Rows from block 5, named by matrix and row number. Rows with one number belong to one channel. Each number is 200 + 40 x the weight over its row's rms, rounded and kept within 0 to 999. All counts start at 0. After the name is the row's rms in percent of the matrix's.
# c3: 3x3 conv (model.blocks.5.c3.weight, 128x128x3x3, standardized in use), inputs 9-17, a 3x3 kernel for each
# c1: pointwise conv (model.blocks.5.c1.weight, 128x128x1x1, standardized in use), inputs 64-127
c3.56,101,220,237,234,186,216,249,221,143,188,226,204,202,229,188,259,222,141,231,242,170,242,243,227,210,125,246,283,223,265,174,226,167,222,176,202,221,198,204,210,197,208,228,231,186,234,252,197,275,248,260,191,218,201,172,203,290,216,249,220,199,218,189,213,205,316,200,245,159,179,192,238,216,181,194,168,187,172,188,146,216,242
c3.57,106,288,239,177,184,189,203,232,113,118,233,194,199,181,210,171,197,211,235,211,177,167,196,185,188,164,257,257,79,270,279,191,228,184,215,217,185,226,157,152,261,283,171,265,219,227,318,287,142,224,201,197,207,196,187,193,186,225,235,199,195,200,187,197,244,295,203,108,183,219,217,256,180,177,80,212,154,221,187,179,320,144
c3.58,104,119,165,218,239,205,220,207,160,214,203,258,134,175,200,215,236,217,179,235,213,178,203,283,175,178,227,271,262,163,194,250,213,207,230,287,246,188,161,185,118,160,247,177,169,254,191,134,196,177,305,227,209,178,265,268,177,194,190,235,195,216,207,218,194,237,167,199,205,285,219,213,232,170,257,222,133,134,180,201,179,119
c3.59,101,198,200,185,194,157,201,102,171,198,227,258,234,169,174,243,219,181,279,169,190,274,253,168,247,218,233,223,196,186,226,228,231,172,146,234,183,220,187,199,230,219,188,185,260,170,267,185,193,245,175,251,189,185,217,166,259,242,182,220,204,193,216,163,141,246,162,153,239,219,217,184,140,244,302,195,230,241,248,200,181,133
c3.60,102,225,181,258,244,227,197,204,241,202,212,162,169,198,157,210,149,215,278,232,234,140,130,222,192,233,211,227,198,175,74,214,205,138,225,307,262,142,199,181,198,196,296,240,264,140,188,164,267,250,162,126,225,257,218,155,197,222,241,202,180,235,226,297,165,223,270,230,213,166,182,230,211,144,193,169,209,191,160,141,223,227
c3.61,087,157,236,175,171,231,172,153,194,196,92,240,179,162,206,253,241,238,229,171,210,157,264,166,220,188,217,221,189,224,201,261,229,196,178,249,166,129,218,210,229,205,164,236,154,218,330,239,210,184,185,141,223,229,210,156,162,218,173,204,208,154,189,193,187,215,252,162,217,183,181,216,181,187,200,184,315,230,145,132,233,241
c3.62,100,247,206,256,171,222,178,240,191,130,221,196,179,233,136,149,174,207,274,255,170,174,152,189,236,212,223,141,216,230,164,281,201,276,242,193,217,190,200,208,224,189,177,155,148,148,248,267,141,235,201,265,216,126,145,177,232,221,235,201,170,148,196,235,218,213,197,184,123,121,204,255,258,182,190,223,237,227,194,183,212,233
c3.63,100,149,169,195,192,179,146,171,127,221,232,205,163,211,207,155,173,234,168,262,338,171,191,264,186,193,176,215,231,164,161,182,181,157,189,203,208,167,178,171,192,184,187,202,177,189,185,191,173,201,228,219,217,114,266,203,242,215,178,236,222,204,157,188,199,151,186,199,197,246,179,244,182,185,184,244,211,170,265,161,189,215
c3.64,119,212,143,183,116,183,254,183,169,230,277,232,155,158,232,185,282,187,185,226,175,255,277,203,160,197,213,224,199,210,166,271,194,154,204,231,205,180,153,157,213,178,160,248,213,129,228,189,242,147,181,208,138,190,285,231,152,151,242,190,200,167,182,211,208,221,219,170,202,203,173,208,207,211,259,240,174,167,144,203,146,180
c3.65,084,237,183,225,157,196,253,290,272,230,229,149,173,153,175,161,203,181,265,191,144,170,271,207,265,211,211,159,209,163,185,183,261,186,180,151,232,206,260,188,235,226,120,159,157,154,146,238,163,174,217,196,238,184,206,171,215,242,147,189,189,168,193,209,178,183,182,208,233,201,178,279,194,215,187,213,122,164,221,211,158,192
c3.66,106,198,236,206,208,236,152,179,129,206,230,289,168,156,198,251,190,220,186,204,132,167,179,194,227,199,175,182,214,245,167,186,245,219,184,144,166,221,177,195,234,210,224,170,226,274,181,202,169,290,216,168,182,108,273,249,197,200,214,149,243,253,193,169,246,164,221,132,199,217,192,208,199,190,140,174,230,247,200,241,188,154
c3.67,071,203,199,185,247,158,200,199,166,204,292,205,168,150,184,256,223,197,178,221,227,233,160,194,254,260,96,173,231,142,134,182,251,208,202,164,197,274,184,305,227,229,263,233,164,194,175,199,211,213,171,256,191,142,177,195,190,210,178,210,271,178,184,189,201,238,170,225,181,197,157,231,165,167,182,216,204,191,224,241,194,215
c3.68,120,216,247,232,247,244,247,192,225,165,200,225,185,198,205,167,261,133,194,181,154,226,185,236,257,228,147,279,232,145,241,222,211,140,201,229,174,246,250,125,265,242,152,216,164,161,217,180,212,193,147,246,212,179,200,200,255,102,177,166,163,164,197,223,222,211,148,220,185,243,250,154,200,158,278,193,188,163,190,194,221,210
c3.69,116,220,273,230,158,195,187,195,176,253,258,225,188,163,172,156,262,192,206,235,168,170,127,221,195,218,196,185,222,349,312,165,246,185,187,132,218,225,193,210,154,184,119,126,209,226,171,171,127,188,236,189,118,196,149,193,253,229,162,187,235,207,182,210,181,161,184,226,166,214,160,236,278,116,305,269,195,184,198,192,219,154
c3.70,079,163,190,201,204,197,190,184,105,207,157,222,192,173,206,237,208,164,185,250,255,194,139,184,190,180,189,207,292,214,255,235,202,155,192,214,176,145,277,132,213,147,150,302,194,184,171,187,290,230,141,124,228,219,234,175,161,217,253,226,140,171,248,258,197,192,215,253,177,193,255,163,214,215,220,232,189,194,227,153,242,210
c3.71,090,202,235,186,232,199,259,150,180,172,191,228,213,229,151,196,166,202,182,133,134,194,220,233,203,229,217,253,191,253,175,130,213,225,234,153,191,169,166,231,204,124,250,217,216,106,205,139,222,172,152,248,240,226,228,235,208,226,178,149,219,248,245,210,244,187,135,167,223,229,222,208,170,235,100,201,246,211,172,227,272,196
c3.72,099,196,199,205,206,198,223,184,225,215,201,261,225,187,202,219,151,200,261,239,159,252,184,159,230,247,194,216,202,192,171,234,159,115,130,201,202,280,178,167,202,171,286,319,230,177,218,162,246,181,267,151,215,154,198,123,189,161,212,115,194,201,247,199,163,254,177,207,190,146,255,167,250,216,318,223,224,165,186,183,253,158
c3.73,101,260,247,259,229,209,302,152,150,139,131,170,223,249,192,217,204,201,183,212,152,226,245,207,215,185,183,167,238,174,173,201,223,259,214,182,195,212,220,261,148,191,247,216,143,174,239,160,183,181,177,219,203,234,155,193,177,161,267,183,283,219,167,175,284,270,163,255,198,232,235,200,206,174,249,204,204,192,213,272,232,163
c3.74,117,176,250,202,206,210,234,169,210,142,200,237,155,170,184,218,225,215,245,66,215,213,200,193,245,254,190,180,112,225,216,168,191,205,219,165,243,228,225,125,166,180,167,258,230,202,196,231,258,203,232,145,237,156,236,174,158,189,188,212,196,225,238,152,241,146,183,174,183,202,245,195,221,231,169,197,258,236,239,228,193,182
c3.75,099,207,130,201,243,202,243,247,165,177,201,212,247,229,204,210,181,209,195,161,264,216,194,254,183,183,216,198,251,264,235,209,168,239,203,170,237,236,217,170,209,224,204,235,179,205,230,186,191,260,183,240,198,175,256,166,234,136,196,169,138,196,218,159,173,150,217,151,268,223,202,164,158,207,187,220,146,178,155,166,227,251
c3.76,105,176,184,236,187,215,272,147,212,199,166,189,200,188,204,238,169,189,193,157,178,269,245,201,193,200,177,179,188,188,173,198,188,124,261,221,209,170,186,328,204,215,238,241,209,155,226,154,201,148,209,310,229,156,166,230,239,214,190,182,197,193,128,236,183,170,173,191,219,134,203,188,189,175,146,147,142,252,146,295,128,160
c3.77,087,202,229,232,160,201,198,214,171,190,194,197,220,202,217,205,217,210,142,199,136,256,236,220,176,245,136,185,147,187,269,205,191,142,135,186,156,281,147,219,161,220,243,174,197,181,193,215,135,114,187,262,226,251,242,198,161,271,215,187,133,173,211,231,220,147,264,199,205,227,196,224,160,226,252,209,192,217,147,217,157,194
c3.78,094,154,137,209,229,243,249,214,241,167,225,212,246,150,223,238,158,166,173,190,240,162,185,218,196,191,173,205,285,176,194,185,173,251,174,256,225,272,208,181,226,208,219,206,183,220,178,189,203,213,201,225,196,234,214,213,253,218,188,199,189,231,218,210,139,180,208,210,167,192,194,180,217,123,152,152,180,184,221,125,275,199
c3.79,103,259,206,231,124,179,164,161,162,152,191,167,187,235,173,175,161,243,239,234,128,179,309,246,291,190,198,179,250,197,188,235,275,255,205,216,158,157,256,192,106,213,267,254,239,227,229,261,214,205,271,201,186,197,219,139,245,309,178,246,214,206,265,145,161,125,231,244,207,183,193,165,176,273,178,203,204,191,212,198,178,187
c3.80,129,228,273,253,293,201,198,139,146,128,181,208,190,190,187,222,181,192,203,168,199,251,248,214,206,240,213,179,145,92,206,160,226,340,266,232,243,205,178,240,276,235,229,184,193,178,118,180,205,287,218,240,189,189,98,204,235,162,236,201,226,189,178,215,194,211,164,156,204,124,183,159,195,172,135,158,143,204,210,227,207,231
c3.81,129,215,208,227,181,210,112,234,201,186,199,180,171,150,207,219,196,199,192,150,146,167,181,239,222,214,248,244,220,191,231,243,177,312,115,115,217,223,214,195,238,239,130,208,185,121,230,246,121,218,224,202,226,187,174,171,252,203,249,193,171,182,166,172,151,221,254,224,187,192,207,308,287,202,211,195,127,150,252,211,190,184
c3.82,099,205,230,226,188,170,187,175,219,169,204,241,228,248,175,244,179,236,213,229,292,182,202,203,141,182,153,278,227,196,142,219,188,318,233,148,221,258,289,191,215,218,156,214,184,194,195,169,151,178,197,186,222,153,201,206,264,219,226,193,292,154,234,183,243,178,135,246,157,186,246,175,166,144,184,296,188,136,199,171,266,189
c3.83,114,169,158,157,189,230,210,222,253,215,171,172,215,155,198,188,270,188,191,214,192,212,191,151,280,215,100,195,214,206,203,189,188,180,210,135,208,244,256,204,193,197,165,177,258,179,158,131,127,262,194,170,217,212,184,211,220,202,209,255,170,174,235,218,256,143,189,207,139,170,184,254,204,129,214,201,234,190,225,200,195,281
c3.84,069,212,248,137,255,206,232,180,165,192,213,270,213,61,141,177,152,166,186,290,240,274,157,236,213,186,298,210,237,261,176,137,198,182,176,171,145,270,206,205,161,171,263,189,258,149,185,210,69,193,208,219,191,237,182,200,195,163,158,124,244,187,170,180,197,196,190,165,182,167,213,201,182,230,207,142,182,207,272,181,214,198
c3.85,112,169,216,215,244,211,174,205,185,222,154,241,137,216,273,165,233,260,178,237,94,240,195,200,198,183,236,185,157,243,222,228,162,182,177,247,187,150,230,231,179,203,186,195,245,167,125,223,156,249,198,173,225,196,164,169,146,169,177,259,194,205,202,203,272,171,160,184,245,195,219,110,200,252,197,166,130,127,227,265,241,197
c3.86,099,217,179,222,226,277,194,169,168,192,162,224,179,194,221,173,253,196,177,170,239,140,240,227,92,236,202,204,187,186,196,185,167,248,154,208,187,134,270,193,227,147,223,291,85,228,132,174,222,242,207,154,197,224,225,181,140,244,169,224,203,179,233,243,175,206,203,217,212,215,234,158,260,204,215,197,218,162,297,155,190,177
c3.87,091,193,220,228,186,231,193,168,148,227,253,158,258,232,212,168,113,243,186,240,200,159,241,162,231,176,191,151,177,185,280,163,193,246,193,207,168,166,249,270,181,162,209,210,173,174,226,227,158,216,151,235,225,147,168,125,117,177,183,252,227,156,223,182,189,144,200,245,296,223,198,166,216,250,221,173,172,187,198,153,210,138
c3.88,112,139,152,194,268,255,222,174,188,155,218,232,235,209,163,202,228,179,202,156,266,212,211,159,182,143,155,267,183,213,216,130,176,178,216,245,168,229,193,152,293,169,188,212,179,195,234,192,208,164,225,196,195,234,112,250,221,164,258,202,168,207,229,197,175,193,172,173,180,206,187,204,162,167,233,262,196,193,267,285,221,166
c3.89,082,204,256,218,140,160,226,210,179,220,200,177,199,193,188,209,177,212,232,161,234,214,154,220,199,226,197,248,156,186,215,202,217,296,187,186,235,209,158,193,194,273,246,177,222,190,186,182,98,168,242,161,278,194,182,144,219,212,217,198,228,213,173,171,244,166,168,213,155,180,248,155,135,234,237,233,184,179,228,121,184,276
c3.90,111,216,266,299,216,196,151,170,209,221,155,128,115,181,206,198,194,183,193,227,173,227,243,191,126,150,203,168,205,173,125,173,134,278,221,177,294,139,87,188,209,254,354,211,204,115,252,239,169,133,239,158,201,177,182,240,162,231,213,192,232,143,262,233,266,213,239,169,235,177,209,167,197,265,227,218,221,154,256,128,194,201
c3.91,082,213,265,235,134,229,178,294,249,284,190,177,210,114,217,228,225,215,171,189,150,192,228,231,186,189,182,196,222,250,146,227,182,181,208,181,222,186,193,225,194,163,311,191,178,213,151,217,186,235,211,218,205,211,214,250,184,165,223,197,197,193,233,165,197,207,274,203,161,155,169,182,194,147,180,162,260,107,266,158,194,123
c3.92,115,212,244,194,245,234,186,178,137,181,182,219,157,236,155,148,190,192,205,165,140,256,161,207,193,199,223,153,128,242,230,252,163,273,223,163,159,238,218,231,233,194,200,183,288,148,224,218,140,194,181,228,223,246,163,133,177,171,240,213,292,231,199,177,183,175,152,174,205,196,202,180,197,198,247,216,199,176,259,190,155,252
c3.93,099,157,188,230,242,163,161,123,171,187,189,299,162,173,174,235,211,193,181,183,162,70,201,218,260,227,223,244,174,218,254,150,193,278,259,146,167,201,266,137,265,77,194,197,159,217,157,225,255,126,260,201,177,229,205,264,188,201,211,224,152,196,223,160,187,154,177,208,213,191,178,177,234,195,133,201,257,248,187,226,236,234
c3.94,100,211,185,222,239,142,151,203,262,199,177,182,162,190,212,192,213,209,227,242,249,162,200,218,164,238,182,202,151,209,247,242,315,190,166,215,178,191,165,273,244,143,232,259,198,155,172,227,179,147,237,213,168,256,228,211,122,192,205,244,207,208,227,236,182,180,171,214,188,199,170,190,211,164,173,236,90,238,110,167,197,127
c3.95,112,264,207,190,221,268,252,201,164,169,132,199,174,235,218,207,236,177,201,239,131,187,256,175,167,190,229,128,246,184,180,186,208,132,160,226,277,164,210,225,222,271,180,146,229,195,274,148,196,168,153,191,158,237,217,241,226,202,195,269,127,221,194,184,191,181,324,159,237,153,254,216,230,197,243,81,213,273,180,253,147,254
c3.96,082,219,189,211,218,229,112,260,172,185,111,195,183,185,178,232,232,211,197,97,194,212,158,193,219,210,102,195,126,185,218,166,236,201,222,181,248,248,217,190,166,181,148,269,268,225,207,287,168,186,125,241,285,197,169,248,219,144,186,222,186,161,144,168,225,212,216,262,150,208,187,147,231,242,158,186,210,199,188,213,223,186
c3.97,117,185,251,202,209,179,186,162,225,125,169,263,169,161,216,235,178,196,248,154,226,147,183,244,196,199,215,166,262,192,133,169,209,264,144,198,233,253,170,182,241,200,193,213,249,237,131,221,234,245,174,167,217,189,206,198,211,158,227,258,227,239,162,173,156,193,208,128,281,214,186,229,243,212,271,239,161,239,170,210,189,165
c3.98,110,218,226,179,293,260,263,198,129,127,202,149,192,195,237,222,232,185,175,166,140,188,259,176,112,190,226,255,131,223,253,228,181,182,180,236,188,167,136,198,120,204,102,258,186,213,96,290,231,209,184,201,98,161,221,202,230,185,185,245,251,207,235,250,236,162,244,234,227,203,201,151,188,214,182,211,215,176,213,177,191,284
c3.99,101,221,203,214,172,159,177,152,202,197,206,230,172,207,172,193,216,198,238,193,202,111,185,216,140,178,209,221,226,222,263,242,148,185,222,159,72,233,243,187,204,227,238,199,183,237,215,199,197,127,206,131,208,195,187,144,214,184,185,162,146,211,201,154,181,228,177,159,179,214,219,145,221,171,230,186,244,241,247,212,219,247
c3.100,097,207,186,184,211,181,212,212,216,251,181,137,223,192,222,179,220,237,196,246,185,251,212,158,178,224,189,196,144,224,190,180,111,278,218,178,235,203,157,241,237,223,277,117,232,187,252,174,253,189,206,170,157,176,217,257,209,186,240,287,126,192,183,169,234,238,236,191,195,169,219,189,190,214,261,233,314,159,230,313,232,190
c3.101,112,265,214,143,201,165,179,186,223,248,141,203,255,184,158,187,185,208,192,237,122,143,253,229,225,218,213,262,186,107,247,143,177,238,204,235,228,176,203,184,195,196,211,157,191,211,163,200,188,188,229,255,243,158,197,156,155,129,211,241,113,209,166,205,330,145,176,260,210,220,216,238,268,220,243,192,263,223,208,209,209,224
c3.102,098,190,191,195,200,240,231,214,177,137,259,193,213,142,196,243,207,179,187,172,120,235,142,222,189,161,182,164,272,177,157,200,178,196,218,152,160,237,258,274,207,173,133,139,194,220,183,253,121,198,175,135,199,156,134,192,153,184,205,225,218,205,251,204,185,208,90,141,204,117,204,234,236,153,216,221,191,154,236,193,124,157
c1.56,101,241,188,259,216,215,235,137,204,198,192,147,217,192,226,182,187,181,233,201,138,185,217,111,228,209,169,205,236,211,205,156,200,177,139,178,235,241,224,226,174,176,250,216,157,210,215,194,159,192,252,141,162,189,230,193,163,219,183,252,218,220,163,213,214
c1.57,092,235,188,238,213,158,202,185,233,241,185,241,124,233,235,209,201,223,256,172,184,210,224,267,243,86,219,159,245,147,218,235,268,182,171,226,194,215,155,220,189,194,296,149,206,155,133,170,216,195,249,231,191,232,238,195,241,228,157,200,205,182,247,145,186
c1.58,094,267,237,181,155,217,248,167,190,249,221,228,216,153,210,191,220,245,208,197,137,144,182,210,187,220,172,277,273,173,230,199,168,173,218,180,197,239,155,180,186,169,131,238,201,177,163,177,163,201,183,187,166,268,175,197,216,147,154,134,203,226,194,173,211
c1.59,103,268,168,162,230,111,203,182,164,155,125,252,258,176,199,203,235,124,167,216,167,236,195,237,186,222,168,230,183,199,219,192,255,176,243,205,221,182,246,182,215,185,148,207,232,229,198,163,204,156,209,276,192,191,173,285,131,152,171,248,248,127,174,214,217
c1.60,112,226,140,171,177,178,146,215,241,148,140,175,242,210,160,266,177,135,184,192,170,267,258,180,230,161,186,268,232,297,192,240,175,269,169,175,288,148,194,141,182,176,207,185,226,207,178,224,232,181,216,250,208,149,246,165,235,184,170,225,200,224,196,257,268
c1.61,105,209,255,220,153,161,158,203,239,166,183,212,220,223,199,240,254,220,217,121,227,167,184,195,176,210,150,217,196,164,143,195,233,125,184,152,182,170,184,222,162,231,220,201,246,211,230,322,187,170,205,231,173,246,189,244,198,237,189,197,278,223,141,211,223
c1.62,110,273,215,148,176,192,257,253,207,208,153,191,152,172,152,144,143,196,202,181,175,211,255,188,215,151,222,103,118,240,151,223,162,273,161,144,238,210,146,209,183,170,184,189,183,239,205,210,171,212,220,261,165,170,212,238,185,176,183,122,178,215,198,163,179
c1.63,114,199,216,252,206,158,189,226,240,174,180,294,223,191,174,188,225,246,188,149,143,184,249,172,235,236,210,205,213,234,175,161,239,186,260,205,208,260,220,182,221,254,147,168,220,242,168,239,195,163,194,195,211,183,215,158,158,179,178,198,254,153,215,284,225
c1.64,120,86,189,188,211,187,184,224,227,201,142,231,219,134,196,172,225,189,237,254,171,148,250,202,218,254,183,164,259,178,177,177,188,148,192,256,223,218,232,179,251,176,240,155,223,180,180,166,172,116,256,231,236,227,194,134,169,205,167,141,177,189,177,220,251
c1.65,102,239,203,165,223,217,233,186,223,230,200,154,297,247,214,219,196,143,157,267,271,157,150,174,159,244,197,216,177,255,165,260,123,143,203,167,213,246,158,255,168,236,191,166,196,231,206,168,204,242,221,195,292,194,184,207,206,138,181,199,204,222,212,234,261
c1.66,083,207,137,90,203,202,191,135,238,225,216,205,167,227,183,184,203,193,254,206,186,167,209,192,236,190,178,84,222,224,224,189,220,203,265,177,191,203,221,225,252,251,291,218,238,149,296,217,181,220,163,233,189,199,153,159,266,291,171,248,198,217,221,159,229
c1.67,089,211,182,190,118,179,213,173,158,219,195,131,267,201,245,289,200,224,190,119,166,296,201,192,187,260,267,206,320,262,217,151,265,259,193,219,176,165,204,216,217,165,214,197,182,218,180,181,215,172,157,241,201,222,156,206,173,244,232,198,238,232,211,218,286
c1.68,100,135,155,208,219,192,221,121,245,191,214,303,270,199,161,178,179,164,183,261,219,219,267,217,156,161,222,201,229,164,179,241,177,221,88,186,242,172,206,245,263,177,243,231,200,264,179,199,215,252,250,161,160,162,137,217,155,169,227,175,282,228,164,254,217
c1.69,105,149,206,198,235,221,102,173,239,165,270,218,191,188,188,124,166,273,234,214,158,180,158,145,217,288,202,178,212,172,176,215,197,169,213,145,226,224,303,192,243,261,143,273,242,182,212,116,193,214,189,209,192,230,158,141,235,187,278,197,238,93,286,223,175
c1.70,098,192,159,271,150,210,226,88,244,217,158,259,152,205,208,267,162,196,206,164,222,292,183,162,261,219,198,232,242,162,190,169,230,218,212,180,240,216,216,215,224,257,227,230,209,208,226,250,224,113,187,182,223,203,238,106,232,233,279,167,222,245,237,176,232
c1.71,098,283,237,256,180,202,211,184,92,218,162,162,163,328,173,168,219,209,202,222,268,199,140,207,189,215,190,236,233,164,181,279,241,271,156,225,205,224,228,241,156,236,211,178,229,239,212,187,190,246,169,161,180,225,135,205,163,197,213,173,200,188,201,151,248
c1.72,101,197,149,228,222,233,216,197,130,32,153,195,185,241,183,181,169,231,211,227,212,159,142,226,197,208,252,194,198,158,243,262,214,220,263,192,226,200,240,207,220,174,182,219,173,276,241,117,175,201,255,179,310,155,190,171,196,188,160,220,187,199,257,232,206
c1.73,100,165,191,224,177,205,253,157,216,224,0,176,248,187,259,127,240,233,219,167,226,202,137,171,235,230,167,176,207,186,207,182,192,214,161,224,160,200,201,140,216,191,194,253,224,256,168,235,240,221,199,204,258,279,167,192,198,188,203,192,194,237,238,231,270
c1.74,103,178,172,198,242,164,185,184,175,199,134,144,267,192,277,226,188,169,165,142,215,216,264,149,181,214,109,211,142,222,166,224,260,247,120,181,226,158,262,243,200,230,191,274,239,255,187,145,166,171,222,214,212,149,151,182,159,182,279,243,219,184,140,247,256
c1.75,098,149,217,175,205,169,170,189,273,223,245,224,119,128,214,205,214,204,145,163,190,214,167,87,225,223,142,119,221,142,197,225,274,244,216,246,201,196,233,242,188,222,251,258,222,187,177,206,226,214,187,243,160,142,163,185,189,170,214,239,137,176,162,251,232
c1.76,100,181,182,200,213,207,206,197,161,208,251,149,205,170,113,214,164,270,187,184,180,217,130,188,209,196,188,226,153,249,225,198,173,227,143,213,185,311,211,175,209,209,237,204,75,258,176,257,232,203,218,224,237,230,210,223,179,225,211,143,188,309,181,111,204
c1.77,102,175,244,207,185,245,142,257,152,205,285,156,250,254,133,213,144,159,225,209,158,240,248,177,213,194,171,271,186,191,145,258,97,231,159,197,224,244,145,227,281,252,229,104,150,204,239,232,219,153,159,190,191,181,223,152,212,247,163,177,211,226,185,149,230
c1.78,107,159,221,194,228,152,146,232,210,208,169,214,234,234,231,25,237,163,95,185,267,177,253,203,215,217,209,188,176,214,212,121,222,148,122,245,207,189,215,221,189,216,265,212,152,154,175,159,255,200,189,216,260,250,179,251,154,268,237,232,244,253,206,279,185
c1.79,099,199,214,174,152,173,248,231,237,152,236,134,202,214,195,242,67,205,172,146,179,147,206,172,207,161,200,210,235,186,171,195,243,184,219,212,193,195,212,200,127,318,75,237,194,214,125,161,220,177,177,211,168,209,239,218,194,198,144,204,212,224,143,191,201
c1.80,105,267,224,185,249,147,178,207,218,170,226,174,174,245,259,196,146,93,238,196,189,196,160,169,215,281,196,168,228,118,235,214,156,212,286,216,217,275,204,182,159,221,274,195,192,169,219,202,168,184,194,179,236,266,230,209,196,231,236,173,184,123,217,180,207
c1.81,102,171,259,249,208,171,208,204,202,174,224,221,171,108,235,145,247,240,108,244,195,200,198,161,143,230,214,192,154,128,240,212,203,234,226,227,196,247,241,240,199,218,251,126,232,266,218,167,198,246,206,162,256,242,242,168,181,168,231,242,201,184,264,204,167
c1.82,103,119,234,276,228,192,280,159,192,215,224,144,197,250,174,150,267,164,176,59,170,279,191,196,197,274,258,200,268,146,212,151,226,180,199,160,161,198,183,174,165,180,218,165,183,158,240,172,176,126,237,182,153,195,206,253,159,166,208,211,183,146,287,213,214
c1.83,118,168,220,208,225,182,127,138,202,184,210,218,183,193,196,196,208,159,148,279,75,186,234,196,145,216,141,176,182,187,257,139,142,194,145,206,255,132,216,225,163,184,167,175,111,204,251,151,242,212,139,192,218,219,215,144,146,197,270,192,197,204,260,181,202
c1.84,099,223,138,175,198,201,172,260,142,228,160,282,146,229,206,204,209,237,161,187,214,79,185,262,135,147,301,238,192,170,188,210,171,238,194,170,222,182,181,226,219,148,271,237,160,195,156,206,201,133,296,188,182,249,208,171,186,252,231,170,256,215,197,215,234
c1.85,097,165,153,173,174,187,150,213,132,126,160,213,172,178,178,254,129,199,206,195,209,181,157,175,259,205,208,210,194,189,293,177,141,214,246,153,179,202,276,222,175,220,205,275,230,198,298,248,231,163,204,200,208,240,147,204,135,207,156,221,248,162,127,163,204
c1.86,103,183,194,157,200,236,185,238,221,162,74,205,238,180,196,254,195,227,256,199,185,199,200,123,165,180,266,235,209,221,156,230,215,266,160,177,180,222,181,179,198,151,136,228,184,122,147,201,144,197,185,239,202,194,304,272,184,270,241,213,174,180,261,177,260
c1.87,095,201,199,214,170,228,162,241,188,159,240,257,198,198,135,244,153,220,199,115,184,265,198,210,88,139,179,200,195,156,165,222,188,192,161,194,251,228,204,216,230,227,191,228,259,304,226,259,251,227,208,190,207,168,232,204,202,200,205,145,178,223,190,195,214
c1.88,111,217,194,171,210,258,237,199,187,149,199,211,222,184,217,144,209,167,181,200,166,242,201,174,206,37,149,199,201,272,268,231,177,152,189,218,222,212,179,219,112,176,242,205,151,208,244,143,223,193,273,226,198,168,240,196,204,201,187,225,148,176,227,188,230
c1.89,101,207,155,242,137,232,174,188,231,165,244,209,192,234,134,163,197,276,183,172,149,215,227,159,177,175,55,285,236,181,252,219,190,240,167,224,175,177,167,232,190,159,242,165,157,191,228,166,164,244,199,196,195,169,245,264,172,183,148,248,221,278,145,197,194
c1.90,121,231,242,167,204,212,153,180,284,202,217,226,199,173,216,276,184,124,231,204,179,274,217,158,194,262,277,48,182,208,283,227,261,215,189,135,228,167,168,151,256,245,201,172,221,124,235,213,238,199,182,218,178,212,218,154,202,226,156,202,191,184,150,177,235
c1.91,089,264,236,148,199,177,174,177,191,232,197,222,184,168,231,223,221,206,149,181,168,177,206,225,200,147,240,215,66,133,143,185,268,219,181,160,217,183,233,252,242,156,187,234,178,164,230,254,201,180,194,206,173,204,222,170,251,218,198,172,183,144,164,178,244
c1.92,086,243,193,246,218,170,224,121,234,211,136,166,297,234,121,170,176,258,200,201,210,259,186,275,269,253,225,215,205,138,223,244,215,271,198,141,206,255,190,198,288,119,207,245,138,231,191,263,198,179,168,202,231,228,190,170,184,179,319,208,201,242,188,158,239
c1.93,095,238,217,176,209,161,171,171,222,242,158,177,190,212,135,230,246,112,234,220,196,169,269,155,170,181,170,132,171,176,104,208,197,207,153,230,244,199,205,162,220,208,252,245,222,212,242,256,173,245,177,139,186,232,205,213,201,152,208,204,165,223,191,155,107
c1.94,096,129,196,232,126,256,210,254,267,243,183,166,190,265,180,300,206,198,130,186,197,192,276,182,209,221,198,161,163,171,252,96,146,236,172,193,209,269,146,206,143,200,172,123,277,208,185,209,252,178,166,226,173,151,210,224,204,170,232,187,224,231,228,159,229
c1.95,111,192,138,210,254,106,207,273,204,193,203,167,157,240,153,177,164,195,226,179,242,116,254,163,190,195,186,226,204,229,179,133,126,186,159,218,113,104,221,183,229,287,162,217,212,176,125,186,224,220,216,261,243,241,166,147,161,222,234,178,155,210,187,285,231
c1.96,098,252,226,196,194,148,222,132,187,242,168,137,239,236,215,221,231,198,252,194,167,221,210,209,231,236,229,280,208,282,172,230,161,65,207,215,124,158,195,182,154,233,208,176,153,234,170,174,244,225,174,146,145,187,160,145,263,200,229,202,215,203,168,195,150
c1.97,097,190,180,197,196,203,240,216,158,247,179,195,193,244,200,100,179,332,268,194,185,146,184,211,231,206,165,153,211,258,265,246,125,187,59,167,232,194,205,158,182,233,215,230,210,217,247,231,223,228,295,214,224,208,284,166,280,176,196,181,233,198,207,246,144
c1.98,111,236,222,169,180,140,122,207,237,212,258,151,208,154,226,220,164,241,263,126,206,162,225,214,208,205,164,104,214,154,237,189,218,175,272,96,203,179,304,171,286,222,248,245,215,156,171,181,255,210,182,199,194,200,246,271,246,214,161,195,165,162,223,200,221
c1.99,087,174,159,163,172,185,145,103,247,215,86,200,155,214,181,223,236,157,148,243,204,198,179,190,187,181,148,187,178,203,189,136,224,240,221,157,55,262,186,145,257,169,209,180,197,215,174,278,220,261,177,226,215,200,244,219,190,175,242,234,137,132,244,221,206
c1.100,109,227,219,141,142,204,138,206,211,189,195,147,157,170,261,217,178,234,205,247,165,227,261,178,198,235,179,155,168,186,212,259,211,192,240,204,157,29,276,190,255,222,219,248,192,241,237,225,249,181,298,211,234,288,191,170,184,183,188,172,175,162,286,208,235
c1.101,103,203,203,246,241,183,149,247,175,180,199,226,243,224,248,118,210,209,208,191,157,204,183,215,169,120,183,170,205,221,186,190,145,203,140,203,169,191,125,168,225,204,264,186,137,271,195,178,170,212,292,315,225,221,161,236,206,205,159,220,232,163,191,230,182
c1.102,105,124,195,219,196,188,218,158,185,216,141,198,268,175,143,234,218,259,210,169,201,191,269,154,186,154,211,205,178,210,194,234,160,240,165,277,205,225,234,97,121,128,208,184,254,215,222,193,256,196,162,203,289,214,141,218,199,150,227,202,170,178,262,168,243